config.yaml
model: "image captioner"
dataset: "rendered scenes of toy objects such as cars, trees, mugs and chairs"
train_examples: 97500
image_size: 24
crop_scale_min: 1
horizontal_flip: false
tokenizer: "word"
vocab_size: 62
encoder_arch: "inception"
encoder_norm: "batchnorm"
encoder_activation: "gelu"
encoder_depths: [4, 7, 7]
encoder_kernel_size: 3
encoder_stem: "single"
encoder_widths: [128, 192, 288]
fusion: "cross_attention"
decoder_width: 192
decoder_layers: 6
decoder_norm: "rmsnorm"
decoder_norm_position: "pre"
decoder_activation: "gelu"
decoder_mlp_ratio: 6
decoder_head_dim: 48
decoder_fused_qkv: false
decoder_bias: "none"
decoder_qk_norm: true
decoder_parallel_block: false
decoder_inner_norm: false
decoder_kv_group_size: 2
decoder_positions: "learned"
decoder_cross_attention_every: 1
decoder_tie_embeddings: false
init: "trunc_normal_002"
residual_init: "none"
optimizer: "soap"
beta2: 0.99
learning_rate: 0.0019
beta1: 0.9
shampoo_beta: 0.95
eps: 1e-08
precondition_frequency: 20
max_precond_dim: 512
one_sided: true
adamw_lr_other_params: 0.0019
max_steps: 4800
batch_size: 64
epochs: 3.2
lr_schedule: "cosine"
final_lr_fraction: 0.05
warmup_steps: 480
weight_decay: 0.0
adamw_weight_decay_other_params: 0
Rows from block 5 of the image encoder of a small image captioner, named by matrix and row number. Rows with one number belong to one channel. Each number is 128 + 32 x the weight over its row's rms, rounded and kept within 0 to 255. All counts start at 0. After the name is the row's rms in percent of the matrix's.
After each channel's rows are labels from the 100 images, of 14976, where the channel reaches its highest value: "patch colour" is the nearest of a few named colours to the mean colour under the peak; "strongest on" is what is common among them. Only what is clearly more common there than usual is listed. The data: rendered scenes of toy objects such as cars, trees, mugs and chairs. In brackets: how many of the 100, against the usual share in percent.
# r30: branch 2 reduce pointwise conv (encoder.blocks.5.r3.0.weight, 48x192x1x1), inputs 0-191
# b30: branch 2 3x3 conv (encoder.blocks.5.b3.0.weight, 72x48x3x3, transposed, each kernel summed), outputs 0-71

r30.34 093 [136 124 104 122 115 158 133 118 145  82  95 126  75 120 113 120 105 176  99 118 144 109 122  63 135 104 139 105 128 103 134 121 120 126 103 124  94  91 125 148 118 155 131 128  90 107 132 136 147 157 133 146 111 154 134 160 142  84 119 132 100 168 167 130 148  98  70  95 125 132  88 155  81  83 146 112  68 102  87 182 129 118 196 126 185  48 141 136  97 157 111 128 101 125 210 130 139 162 163 114 117  89 101 130 113 152 118 152 130  82  95 127  97  59 129 182  69  97 115 153 151 101  76 135 128 116 117  87  84  84 141 108 133 153 155 184 102 110 143 112 125 135 122 175 123 110 149 148 125 140  97 110 169  94  92 159 148 117 142 131 219 140 119 121 153 161 146 145 166  83  97 171 175 190  96 189 192 145  86 180  92 101 173 165 193 204 174 206 166 144 152 166]
b30.34 096 [175 137 108 154 118 110 115 102 106  75 144 166 208 163 189  97 113 107  88 149 101 141 118 167 118 176 100 124 128 131 149 149  61 111  83 151 133 131 114 152 111 139 162 172 151  72 129  63  95 161  75 114 108  91  75 125 162  62  78 153 124 103 115 102 159 102 109 132 121 102 125 147]
patch colour: pink (33 vs 12.8); white (26 vs 7.9)
strongest on: umbrella (37 vs 6.4); arch (27 vs 6.6)

r30.17 106 [119 149 163 130 124 156 178 138 125 175 120  97 104 111 195 149 170 148 165 129 189 119  79  89 172 127 126 128 118  84 123 135 190  78 180 127  88 103 132 179 152 137 139  95 134 125 180 148  92  86 125 198 148 116 104  85  98  68  99 151 136 155 191 129 144 128 108 120 116 178 167 146  66 110 187  98 163 122 122  97 112  91 187  93 180  99  98  49 136  75 102 148 125 169 156  94 179 170  98  55 128 147 131  73 101 106  85 157 139 129  85 106  67 147 113 109  69 122  76 138 104 115 147 117 175 176 172 123 162  94 117 156 160 146 138 167 113 135 103 113 115 112 111 133 154 150 135 148 137 106 194 118 158 191 165 103 130 133 192 103 157 151 180 138 129 107 112 113 123  93  95 187 152 137 129 119 175 132  99 141 136 146 166 150 138 155 144 156 139 130 125 164]
b30.17 096 [141 192 132 145 135 150 163 110 122 150 172 122 138 164 150 156 101 126 118 105  79 122  92 130 111  89  36 145 114 142 182 115 152 107  91 110 143 169 138  99 131 164  79 133 162 109 108 112 118 141  91 110 126  28  98 114 128 168 116 134  66 144 134 169 129 133 111  81  51 164 105 153]
patch colour: brown (57 vs 25.3)
strongest on: pine (38 vs 6.3); largest object: pine (32 vs 3.7)

r30.8 098 [ 96  84 152 128 120 101 137 136 209 105 123 140 132 153 160 102 122 242 103 126  98  98 110 115  90 110  82 113 177 116 113 128  73  71  99 179  87  67  98 179 113  93 109 187 105 168 126 100 108 167 109 135 142 120  96 163 115 167  78 147 107 148 121 104 126 124 161 135 124 160 114  45  66  93 142 132  94 126 191 216 161 173 163 121  84  93 135 159 103 104 139 132 139 148 104 148 126 106 104 126 144 107 154  94 157 163  90 168 111 170 145 139 101 156 152 136 115 124 126  95 129  71 137 102  94  83 118 100 107 158  66 137 155 138 127 134 172 115 107 197 183 192 165  98  86  90 156  96 116 125 127 126 127 120  97 127 135 180 121 179  99 190 105 134  29 123 136 120  96 110 128  90 109 123 117 117 125 109 111 124  84 143 149  95  88 123 126 106 147 108 115 115]
b30.8 098 [160 125  79 145 133 136  97 109 173 149  90 118  89 112 151 148 148  99 163 140 165  93 178 173 110 167 135 108 158 133 147  95 106 101 121  89 152 144 117 114  90  75  85  96 119 106 125 140 147 111 117 133 110 186 154 136 125  50 134  78  54 174 118 154 230 128 120 158 174 120 137 129]
patch colour: grey (52 vs 25)
strongest on: hammer (92 vs 6.1); largest object: hammer (25 vs 2)

r30.30 098 [118 139 140 110 103 165  86  92  81 122  92  59  85 118 144  54  95  76 175  90 214  90 111  91 157 181 158  76 104  70 170 174 216 191 194 100 142 160 166 127  76 171  89 117  94  90 181  91 136 134 102  94 152 136 127 100 151  90 147  99 133 134 120  79 103 102 110 103 129  90 168 142 115 170  91 107 130 119 125 101 126 135  86  71 161  52 107 159 187 144 148 116 164 171  98 125 121 164  96 168 158 139 135 137 132 166 125 140 110 192 144 150 181 123 185 148  58 130 126 129  99 161 110 162 144  91 123  85 174 134 120 102 145 132 154 124  94 122 103 123 177  87 136  79 156 135 154  91 124 137 118 119 138  96  62  97 119  90 110 114 161 168 105 142 135 138 105 148 117 122 116 140  96 127  97 107 120 144 160 109 124 107 158 131  99 120 136  94 127 159 155 140]
b30.30 101 [139 118  80 127 132 138 168 101 162 103 153 151 152 112 100 146 126 105 107 128 118 150 133  98  86 131  76 113  85 142 130 123 168  73  97  66 128 196 140  73  76 123  96 112 170 127 162  77 149 172 134 139 109  93  91 106 124 140 109 168  79 140  80 145 112  49  70  97 108 159 129 176]
patch colour: pink (39 vs 12.8); white (35 vs 7.9)
strongest on: sofa (31 vs 6.6)

r30.0 095 [135  66 134 104 134 132 141 150 140 122  95 157 181 185  82 150 155 193 114 118  99  75 145  96 104  98  59 163 133 159 131 131 122 205  97 130  99 151 126 133 190 111 171 140  95 165  82  96 195 120 138 177 108 167 115 124  89 188  95  86 152 148 123 116 100 181 159 111 115 191  97 159 133 132 154  86 134 122 143  92 127  83 155 125 172  75 143 179 140 102 181 116 106  84 131 139 110 129  95 143 119  96  77 187 158 114 161 127 123  94 164 116 145  85 156 155 142  93  82 126  92 113 121 123 109 217 105 162 105 154 163  92 171 115 133 111  94 178 137 109 156  73 172 224 157 124 155 119  71  97  88 107 152 137 174 160 187 125 109 144  97 168  78 105  59 111 140 137 127  81 110 112 133 106 147 107 124 139 111 138 106  94 126 104 129 116 119 106 124 120 123 122]
b30.0 088 [173 137  29  99 183  96 121 132 169 127 145 127  73  96 154 170  93 155 107  91 129  67  68 170 107  84 130 154  82 142 125  97 126 127 132 116 133 141  98 105  66 128 123 120  64 131  96  81 141 102 114  89 109 146 155  88 131 142 145 112  68 118 138  99 136 102 110  81 161 135 140 145]
patch colour: grey (74 vs 25)
strongest on: hammer (87 vs 6.1); count: three (60 vs 32.9)

r30.3 098 [141 151 165 156 163 107 177 118 158 139 160 163 149 134  90 106 132 195  97 138  99 120 107 117 102 121 121 185 170 125 145 172 118 123 126 168 160 150 156 149 135 158  92 154 190 172 135 126 126 128 115 179 137 127 144 109 161 102  26 109 124 126 140 131 136 130 125  90 135  97 132  45 155 125 131 112  99 121 148 147  44 133 152 154 149 101 117 117 185  94 144 126 175 137 168 146 146 175 112 117 116 121 121 134  99  81 109 138 136 171 113 135 146 123 171 129 106 125 192  43 189 107 155 187 120 161 102 109 121 169 165 169 164  79 149 143  69 118 128  98 152  73  93 229 124 188 173 127 104 106 107  87 160  85 215 121 136 127  84 102  97 133  75 105 153 190 153  92 130 102  96 128 124 100 123 121 140 144 111 142  94 121 127  63 118 144 126  62 113 122 112 129]
b30.3 078 [113 111 112 145 200  91 170 117 165 142 155 157 133 140 138 160  66  90 138 128 148  96 111 135 105  63 117 141 145 146  93  60 146 138 166  91 127 110 154 174  91 105 154  89  82 138  88  56 151  76 154 134 121 122 139  84 130 160 138 115  80 123 123 148 147  66 178  76 118 145 170 142]
patch colour: grey (57 vs 25)
strongest on: hammer (40 vs 6.1)

r30.37 094 [110  77 182 134  86  84 106 106 114  89  92  98 122 207 140 107 101 130 101  93 143 126 174 130 150 123 104 122  84 118 137 154 153 177 139 130 165 100 174 146 136 172 114  85 107  70  95 102 119 132 144 150 124 150  99 104 167 201  44  91 125  64 132 201 137  96 154 163 147 144 124 162 176 152 114 127  93 149 126  44  90 129 109 144 101 108 114 133 132 163 170 125 188 152  77 122 163 136 114 191 130  76 161 190  90 126 114 158 166 149 177 143 136 154 146 186  85 143 149 119 110 175  65 130 124  50  81 160 104  98 132 153 155 111 141 102 165 159 131 149 104 157 142  98 132 116 147  55  84 158 148 111 106  93 122 102  73 103 140 134 148 141 124 111 116  70 103 120 146 111 119 144 152 161 116 157 168 123 113 142 124 129 165 143 190 186 179 147 137 146 157 134]
b30.37 073 [154 134  95  97 137 133 128 111 162  56  91 155 131 116 129 139 106 164  85 157 145 113 142  96 119 103  85 130  83 146 144 174 100 120  47  66 141 144 141 113  88 103 108 116 199  98 135 135 122 184 126 106 139  80  99 124 122  88  76 161 154 117  80 162 103  81  71  97 127 185  99 133]
patch colour: pink (38 vs 12.8); white (32 vs 7.9)
strongest on: count: three (62 vs 32.9); bottle (26 vs 6.5); candle (25 vs 6.6)

r30.36 090 [152 141 102 100 116 105  96 117 142 138 148 143 149 152 103 113  79 115 136 145 104 106 144 139 124 104 148 118 140 151 216 127 130 219 139 113 162  97 115 124 143 184 110 140 151 123 134 149 106 224 182 109 112 113 104 157 147 122 136 126 120 166 124 101 102 151 105 103 109 112 113 180  99 147 174 111 130  79 126 191 119  70 158 131  82 113 136 104 106 236 139 184  74  90 161 116 136 150 201 117  90 113 106 129 145 117 108 150  98 148 110 112 107 114 161 116  97 102 120 111 152 113 111 126  97 112  92  89  86 108 117 100 135 115 185 153  89 138  83 164 135 113 124 156 107 126 157 123 120 120 135 157 124  99  76 216 164  95 154 111 174 112 147 139 156 172 125 206 142 113 113 195 186 157 101 148 177 154 100 125 111 162 157 176 177 224 168 152 170 132 164 146]
b30.36 088 [141 144  88 122 113 125 179 128  32  96 121 154 148 158 160 126 144 110 107 142 101 133 125 121  80 166  77 152 118 205 154 143  77  99  81 125 103 108 104 141 121 123 192 134 128  82 113  94  98 178 113 140 139  85  84 142 193  73  93 153 121 113 108  83 123  81 112 120 154 125 110 163]
patch colour: white (38 vs 7.9); pink (36 vs 12.8)
strongest on: umbrella (47 vs 6.4); table (25 vs 6.8)

r30.28 097 [163 109  82 132 104  95 156 128 148 132 140 182 130 110 108 149 134 160 120 112  70 160 121 167  89  89  62 115 180 151 108  78 125 127 110 118 129 118 113 116 171  95 139 159 101 115  79 117  49 132 170 162 134 158 143  66 132  79 148  91 129 117 164 160 121 164 105 114 117 161 164 141 127  65 141 136 137 104 188 136 136 115 137 182 118 168 156 125 133 125 122  80 124 124 194 116 136 157 104 112 113 107 143  99  69 132 139 115 115 152 101 131 120 148 154 107 121  86  97 157  23 182 111 107 105  68 127  84  99 134  99 121 122 117 118 136 168 174  89 186 138 106 131  99 122  76 141   5  95  99 132 115 137 120  38  84 126 116 117 122 139  73 218 108 188 196 107  89 122  89 106 101 106 111 110 143 121 141 103 128 114 150 115 122  82 105 110  97 121 154 125 114]
b30.28 104 [165 150 108 115 113 154  96 125 173 120  81 107 117 118 181 126 138 151 122 129 127  71 168 146  92 115 122 136 104 117 160  96 148 125 118  67 105 164 104 106  58 102  86  92 105 107 106  95 110  87 121 115 134  71 123  66  94  83 130  68  75 114 142 185 139 104 169  49 157 157 139 139]
patch colour: grey (54 vs 25)
strongest on: boat (26 vs 6.3)

r30.23 105 [133  80  75  86  85 103  81 106 144 144 112 167 170 139  94 108 128 130 159 147 106 118 126 169  92 131 127  77 121 154 141 150 108 130 100 127 183 104 118  72 126 121 127 117  75 127 147 105 172 130 138 169  90  65  79 247 118 118 153 105 121  95 114 118 124 138 155 166 168 131 123 166 121 109 136  60 123 111  61 101 200  87  78 164 203 118 153 152 125 147 215 171  94 133 115  70 123 115 156 163 131  86 132 144 134 111 105 140 107  94 163 117 125 109 135 131 210 134 136 134 106 148 105 121 105 117  92 101  73 103 141 120 186 104 149 134 167 122 167 132 183 176 105 104 130 131 230 117 113 140 124 136  79  81  96 142 161 116 128 107 120 140 128 107  31  82 124 166 118 108  86 130 140 117  92 128 150 135  71 122 113 134 114 104  95 113 131 135 119  97 154 131]
b30.23 102 [122 147  96 135 110 134 111 114 131 132 117 130  69 125 122  57 134 158 146  48 103  80 169 171 136 167 124 134 150  70 140 121 178 115  63 122 116 131 108 118 113 107 120  92  57  73 104  98 113  81 134  77 168 183 128 125 158 129 170  53  94 129  93  87 125 131  94 118 136 114 135 131]
patch colour: pink (40 vs 12.8); white (27 vs 7.9)
strongest on: candle (64 vs 6.6); largest object: candle (28 vs 2.7)

r30.21 099 [119  88 106 158 133  96 123 129 131 109 153 113  83  93 113 166 102 126 137 125 120 126 120 144  51 134 125  92 163 127 116 114 110 134 104 142 138  89 119 115  60  77  97 107 109 139 120  78 179 215 156 134 123 136 100 117 144  99 113 162 111  84 130 128  98 122  55 162  77 141 138 126 109  62  96 135  57 134 103 156 142 184 127 104  95  52 132 213 143 119  87 187 155 182  94  77  82  88 116  92 149  81 148 119  74 220 150 147 138 158 167  93 128  74 119 186  75 139 148 100 170  77 150  68 116  89  90  85 103 101  75 141 114 174 112 181 102 123 108 102 105 146 177  94 115 115 125 144 148  90  87 155 125  73 106 110 165  96  90 134 153 166  86 125 169 131  74  97 132 160 132 108 145 143 138  97 113 128 135 129 128 134 105 113 140 156 124 142 115 135 121 121]
b30.21 097 [124 132  74 113 181  95  70 140  96 154 191 113 135 125 150 158  78 109  73  90 129 121  70  95 131 151  99  84 186  81 144  73 139 154 167 115 139 111 130  78 166 159  35 103 107 122  90 112 134 110 114  88 181 142 128 166 106 103 134 104 148 128 135 128 152 105 128 172 127 124 151 124]
patch colour: grey (64 vs 25)
strongest on: boat (33 vs 6.3)